{
  "encoder_arch": "vit",
  "model": "segmentation model",
  "dataset": "rosettes with rotational symmetry",
  "train_examples": 48750,
  "image_size": 48,
  "crop_scale_min": 0.8,
  "horizontal_flip": true,
  "translate": 0.06,
  "color_jitter": 0.2,
  "num_classes": 2,
  "encoder_norm": "layernorm",
  "encoder_norm_position": "pre",
  "encoder_activation": "gelu",
  "encoder_head_dim": 48,
  "encoder_fused_qkv": false,
  "encoder_bias": "none",
  "encoder_qk_norm": false,
  "encoder_parallel_block": false,
  "encoder_moe": "top_k",
  "encoder_kv_group_size": 2,
  "encoder_num_experts": 32,
  "encoder_moe_every": 1,
  "encoder_expert_mlp_ratio": 0.25,
  "encoder_experts_per_token": 2,
  "encoder_shared_expert": false,
  "encoder_patch_size": [8, 8],
  "encoder_conv_stem": true,
  "encoder_layers": 8,
  "encoder_width": 384,
  "encoder_positions": "relative_bias",
  "encoder_register_tokens": 4,
  "decoder_norm": "batchnorm",
  "decoder_activation": "relu",
  "decoder_widths": [32, 64, 96, 128],
  "decoder_blocks_per_level": 1,
  "decoder_block": "basic",
  "decoder_attention": false,
  "decoder_upsampling": "nearest_conv",
  "residual_init": "scaled_by_depth",
  "optimizer": "soap",
  "beta2": 0.95,
  "learning_rate": 0.0019,
  "beta1": 0.95,
  "shampoo_beta": 0.95,
  "eps": 1e-08,
  "precondition_frequency": 20,
  "max_precond_dim": 512,
  "one_sided": false,
  "adamw_lr_other_params": 0.00074,
  "l1_shrink": 0.01,
  "max_steps": 6200,
  "batch_size": 128,
  "epochs": 16.3,
  "lr_schedule": "wsd",
  "decay_fraction": 0.4,
  "final_lr_fraction": 0.01,
  "warmup_steps": 620,
  "weight_decay": 0.3,
  "adamw_weight_decay_other_params": 0.05
}
Rows from block 1 of the decoder of a small segmentation model, named by matrix and row number. Rows with one number belong to one channel. Each number is 128 + 32 x the weight over its row's rms, rounded and kept within 0 to 255. All counts start at 0. Numbers have three digits each.
After each channel's rows are labels from the 100 images, of 14976, where the channel reaches its highest value: "peak on" is the class under the peak. Only what is clearly more common there than usual is listed. The data: rosettes with rotational symmetry.
# convs0: first 3x3 conv (decoder.mid.1.convs.0.weight, 128x128x3x3, each kernel summed), inputs 0-127
# convs1: second 3x3 conv (decoder.mid.1.convs.1.weight, 128x128x3x3, transposed, each kernel summed), outputs 0-127

convs0.105:125096132164150182137112115173114100051130156146170125195162102151142161118122126113091109104146120105090100080139175137102112107132112086080099122080152141121133179188128075159136197127144169124192186148139075141037110152171167142132141183095122116092094172147139093169098138127098114085142070147091075116108097108147077137149100120137113069109095060115125121108103142103110113155113
convs1.105:180137084134145096103109081135122105162131090156099124103136166151103169061114184194178119121031125083142135136142072169113118120138095168129094112102133137141074136100213134178078101096115123163102120143137141184141160152129144160143133084154103138162108126129067123105091169115177122135094115102113191174152065164120049116107185112122129078148110125139126146114086132169160127144134
peak on: rosette

convs0.6:121144185148167184121135148128142113091144122119143082156114118086159104173112140136097086089129129145172089157116132092156127138159170158071107100142161121166045170126107148146086133127074170083134155106082115134170116090202108099117154137157109164092142133158191144066105118167053118085164107142129031177070092122138104156133136140114110128154176088139125122126141117147061141082112
convs1.6:122116141119144119144114137141138110156169127143095146037130158163135093125133134143165187126091139115168137107110174112125195138149136157131116113086174122147102146158159165173117047103163098118079159131089186110068129116098134147134125141146119138132133133149111125125133175188224127124080104172066178092099150181163144127143163137111137137151042079132169186104144102135199157087108
peak on: rosette

convs0.99:088195139157105103093177166150163095164146136132133157100036185123096143135139131144118109127140136127089140118153153117152141128139113162118188121147120116107108147112147158109163131162110133113105117151196113135115085000140136131119122098170143140197125178146134091157034149134125170097118142162124102114100109085177109095101107143148065158153123119185051147102099150146094085136155
convs1.99:109144152138105124079100135115119128071140111096130117133068131152125152194150136200151143146172151131032169086118139112160155088113147046108166122197158065115161125135225127122115151202134107176092138121142148113106132123112101153101124092127145109209156133146103130094058153151143124136113145131111192063097104118127124122113105136158102103118134130110085155078127124105096084128163
peak on: backdrop

convs0.33:143139160187119152138148095165142064181133075154121163151133109112156147111159087111161107119133107184167137098096118189078102086154107122097124130155110116116144133149045095134129154148128236137122141115095130108154126085048143130154100144068116138130153160097101085147172140182187103145138091110161080134115130088184137131122133125151127155106114136141128134066068147158057181168118
convs1.33:090098115120163120151136131119086174093141120113126165044127084124074122093119109145126141131101134047147091150144105108095119114085101160123122097151151093148061148111172130152157112142164029113104139064136147186137130081166190109120142166136142166096143103147079209101088127109155117106105124173085128159151091127129126104137165108131137129143128150180148183197190161141099162174121
peak on: rosette

convs0.89:111143125109177184176131081155117119082102078083139081150161102156136097157089153101150135098161080133119129131121147147079125175144130100096146145108088111112204047241125138155151133151104133114104126136132078160105183109148141119174147155136119130132084131150134146137170100118126132127107097087082060074059082116073154131099144101099180117077107130107139154154094126090089104115083
convs1.89:159144082152152115141191134134158109190131135136094153184114123123091131148117120146138086124122154118131080128096137131143107171108107147131066069171037079099103145099127104193048124147101128106154116165145123148161132143178151104202145113143120100158136141106167114090162119131127152133182177120152070203156141127102091152103187088140128075155145221119061105136123144142132129120146
peak on: rosette

convs0.98:105114140153114151168142081167167089101136115136106125149106088061129104153131095135123131122156153122102091120110148093128169113154067094107198128126077104116140087124115078168192147138131197135096155127107125125125157131096128062174111109174186105111115196120164105130167088119173129127138119191161133117061082198112114161089172150185149072154084071139128130173153167093091143111140
convs1.98:147123085148121188126148127107149180125128118145141141127099159119130113117152111141166143105122150077109107123190132106178067176124137105113132097109154144091128142182131126139092082118085171153122154134183159164128124058136135162116131117186111100211252153180097213151093091089156150124163195133123168151125159154089092124118188106128157163175120137149093155113120133120159130145150
peak on: rosette

convs0.125:125148137106075181130124157093108143103125151135101098146079107168177098134126157136147079164147094087171105143134110123141111117138046107115125135094141153075146175107060129129176139157137185078118188107155107173128137159146131092091153125113171059119137124105124119102126090128078144073165149031112090056127118099112139125138187153154111109113194115119100141131084054089129092108159
convs1.125:193170129090133135112128121134107168097122125161117163086110138159142147120142123165164105066178095121119164127185155177071160133116111141151144147127155190141129157170178169094137087123166055071075188188117099094086148166162117113152138057104162115139068120138111148179124137141116167145162120122127133125097112142103054145105125118101199120129031129100132130103150079106105139127132
peak on: rosette

convs0.21:098123102140164151136095145118107147116150092094107119090219099089096147102182112127136144089115182143127160094123124187132100209102111100155135154132170100045109132113114172190088152199103132115103132141104088126114117135126134145149142114117146148170165176107137083147195176117112121099081142153098103122129141124081126197111119115063031129076111152124109122077135122145086156091126
convs1.21:148100146091167102149109126144122117121108103091095090140162062124128151173145103139134109186148134137117101106119116130155101150130154180098117131141136108128189171099140146136060127155137174132120114125218102153133113135137149120185119141166140165139121151173135157154211164142188145136105137156157167111146121078133166181100139091061093208138204183169097133178131127201116079169120
peak on: backdrop

convs0.92:115120115149144170210180110091096116098138116160158114109136132127070039142145116098165148097144120181100123131096131143120084177121097103096090103107118127203128033107078169064124155133143136143131104130152088133121114186109075116101148105078104138080107095129124106148124117146142136118089156110081118162169113124089122119060129123158123053156119149034126167127126104128080130123166
convs1.92:107097046133136134135185184150141164227146152184130128183110093110104121176179075082049148157103093079123099126121154155149131145094160128125147104144107095142145070117093117097104138076141138120163113106132125174154129086178105169122143150091221202125164113112135116151082109141099152149106125106097117157162177168150162106114142124125119126148140125113120121152110117149098092182073
peak on: backdrop

convs0.68:089113107106131134142126109169124166120068099163109072112160138184136160088121109141121153089157111112134126133192237098139188120154106118170126129158106114174130096107183207119117185081124127127095144096151102226081134177113124103184144109169175127096135123156114130164154141079120169137177101105164127101119105091108184107121119085124105116121138103170130114171147118125184119079151
convs1.68:193128116146105154114102141114112093056096136128091176135184130247157098140127150137118053137078167133073080119091132087163073094121154133122103155093161149106175136162095126112101117132123106157174110159131135086092125113141104166127114170103120106107147145129091115158116120163057057105132141152153098083145189154113137088146072182128099114096142104107154111155096139120186121115171
peak on: backdrop

convs0.112:066181133108132140138086051150131099144143124096095133113117138135126097147147131148102078121120129149119110170105143105116079118137099126144182150158121126092186126176104096101111064140101149019121195109094125200117098103113130124150101112128142150126146133156058139126195103142213175087123177119163158132132139112136114139077108099159110137134019149097161116159119133104128092132092
convs1.112:119106148129133126125155132122134128119168081140129110139123136084116146097118182136160090074180071101130180169154165161193072112156141109093147094142150094127105087133151152163099158078152145125145045092098092074135221125229136153151133091142154178138146132149130137125125128097085164100153119116152082142116039078140119089128183154126135087099185112136097154144108122152153103095135
peak on: rosette

convs0.109:070127141133108175202144080175093131102130122119169107163143107094180103155166136164120127088134095133123127138088166089159193138163080147163069104115143157149167123116110068117179130139118107129150139155118180157144144065158089107119083108124133176125082085177169120115113128077150156089091139139073159123089135077072163132116086058109155114103111085086145130086163106160114192101111
convs1.109:157135175095131155115144136150130196181135153164121176151134102117138104115181121161118116128163137139145052133142094153150125166083092085167138077127054035124136182113125100118083140154134115152102200132143121113099102101102063131138125150092150144111124134143105113145190080140147111154179168154154175176136189153135104125127152064080147130142118128068159140066128136130090178071123
peak on: rosette

convs0.10:083179080107158158179104176116149115131089087078066111107127102153107125122109118087144125108112151102198130130115115110182148161094114112186127140132121183140102155115099189125104159195152088109044190179111102098133156121149122118099160069049095115186068130149147132120131119105125141102125102119154119066122112145138111145129051133125162142154157140149121045128139173111163136145136
convs1.10:122200121128132071062092124077110172105094171133204127119107125117100160144117127102132130199167174100172134198108052053081074113145090184141115123130109133141131144150176114183153093208172147139123158132118123127149140160132101157153125119062132152133130112073148129178106135086143157134123120139113156107142116115083145118163081114110112126181138161123092112180144092177168116143112
peak on: backdrop

convs0.116:131146111135114130155154164103074109133108096110119107140138150103255137125140117079143105122110137147166146151082138158133153054124092212127127112128105076076102126107095073138159144092152121143125107145097129148140157139131128142066136122124116116118150218141099094132122132081162106129148103119140134150149117138132114130141143084076204093138111140107130181135092135111134061096112
convs1.116:071094167130165134129179148079110103167135168104161098121136147121255121137152121101135145133120127134112147119080159168142143046126089145167127068086125104087130148145180090142203170074129195122102139125114133146152141145142118140106132155169094131125144165175125176126133128142125133082161161081144150116119153129118141147099172101098171074116131101126091133169071137140119057080117
peak on: backdrop

convs0.103:103136124067106164159181101116155080126169142122151071137104109112126159174143167123142142017151141154084094126125097134148128168102118128064098053150120058118133049174106148130154106158149146102101150137123136145107045139123192082099150169120182140143082114152098146158125111127160094105102132122105123149128134103066110081154188110122153095175101124117123125142114146090083078138104
convs1.103:103109188128144125113111124131164080110122191122093120161121126105103148100146136145122183110172160101128124093124196083131161127136139165104166117160227143146067101125173155091103080139060122157163172073138111106122100138121166151149160061217139109140121069096138045147102139093169165107128175125157160131128103147086082103127128120074108092159175149117126176124121141152109103120131
peak on: rosette

convs0.1:110179106126141149152164142139091130123108100137121092129144148137072142109143027108125125102125185158052112137153116145133109133071168156138141147152108175149185057116157118074130105056164108119147122153143109103137073146130168124087136079128093119151060177113112170163143191111159140071109121112073103208181110088169111144125065119139142121129151139137152180126109124124131135096186
convs1.1:129107112118180115154114183149095071156130172091108115136197133116061128121112076098113118119135092097083124133146121122176167100075167160220101128134154127170090111169152120068075130116111127158184102113171165160171099140192207140116095110103169139137137125123096190161160133117115150099144155082138159179106179129107132146165108156112156185112185138123129134109118130084152124135187
peak on: backdrop

convs0.97:075154098150156112167156087122134096160146113162125105133120102145117110156145145076139150123102065063128149130114120154127132082121139149129124086130092123134148087071107187165112139100115197177170085090126134135115105117104141091157060124172157121144075057141129160151144156107159112215132095094151112181151100117130050134068127111113208095194073139092116142102140142171146094110123
convs1.97:156128100106115140120105123120100174000122176113133139081131138190167111113113164102149087147127178134126118090142143129121125167077105159143176112113173144125169105172155138096186051126146117139115208127111155139074115127123161124117186101167121116086161117135072105122125137133093106154134144193114174089158140188107135122159109147071180187126092117096165129141110141084121134096126
peak on: rosette

convs0.96:182094082135088127186161178187103126134193129144084133122143106126155086138127121101162134129121099106106104202096139143159142182105215075142144119076095107170099128092136070149129108122092135103158083169108130106156125093138109108221146127074091081098149095113103102153184073162119092160154136124139151152143118164090133057135113149150129147157148094095136117124131112090089133157186
convs1.96:121093133151125133114103210142169095107180159124147154163128127058105100139121143097101137148133100130114129158073111150122117158105190143170081145148136106167169097193148108106100149102134138135209133141161102155126129104114185110171106075119099109095225117147198132098127083133159142078091132122144113135210111159102185132194123095116092177136143152112122155120141119131155169058135
peak on: backdrop

convs0.78:096124138167150085099141108104119092140121137118112122130135124100133147074129130169147117159049124117125149124099121083095139087148193103139109170125149133113125126225093125071087140169107198131141026143110138118126028117169111140157166141178098127099120114127109138131205099101111119105136123161128160126177106135126178147117121088150159119174169151163141052135103156173105174176149
convs1.78:142119122146165130094045096122123076046187115116118144117083111145129125189106142072160159181120155145074092145070142132141077087154137173070111147156146137118123098137123122137160092099122044105127147088129126081156113083119134108103093124148145149089083102097129160126090132120077121101107123142092106080133112132107159133060146184127133123097141150131177113180126121064205148176090
peak on: rosette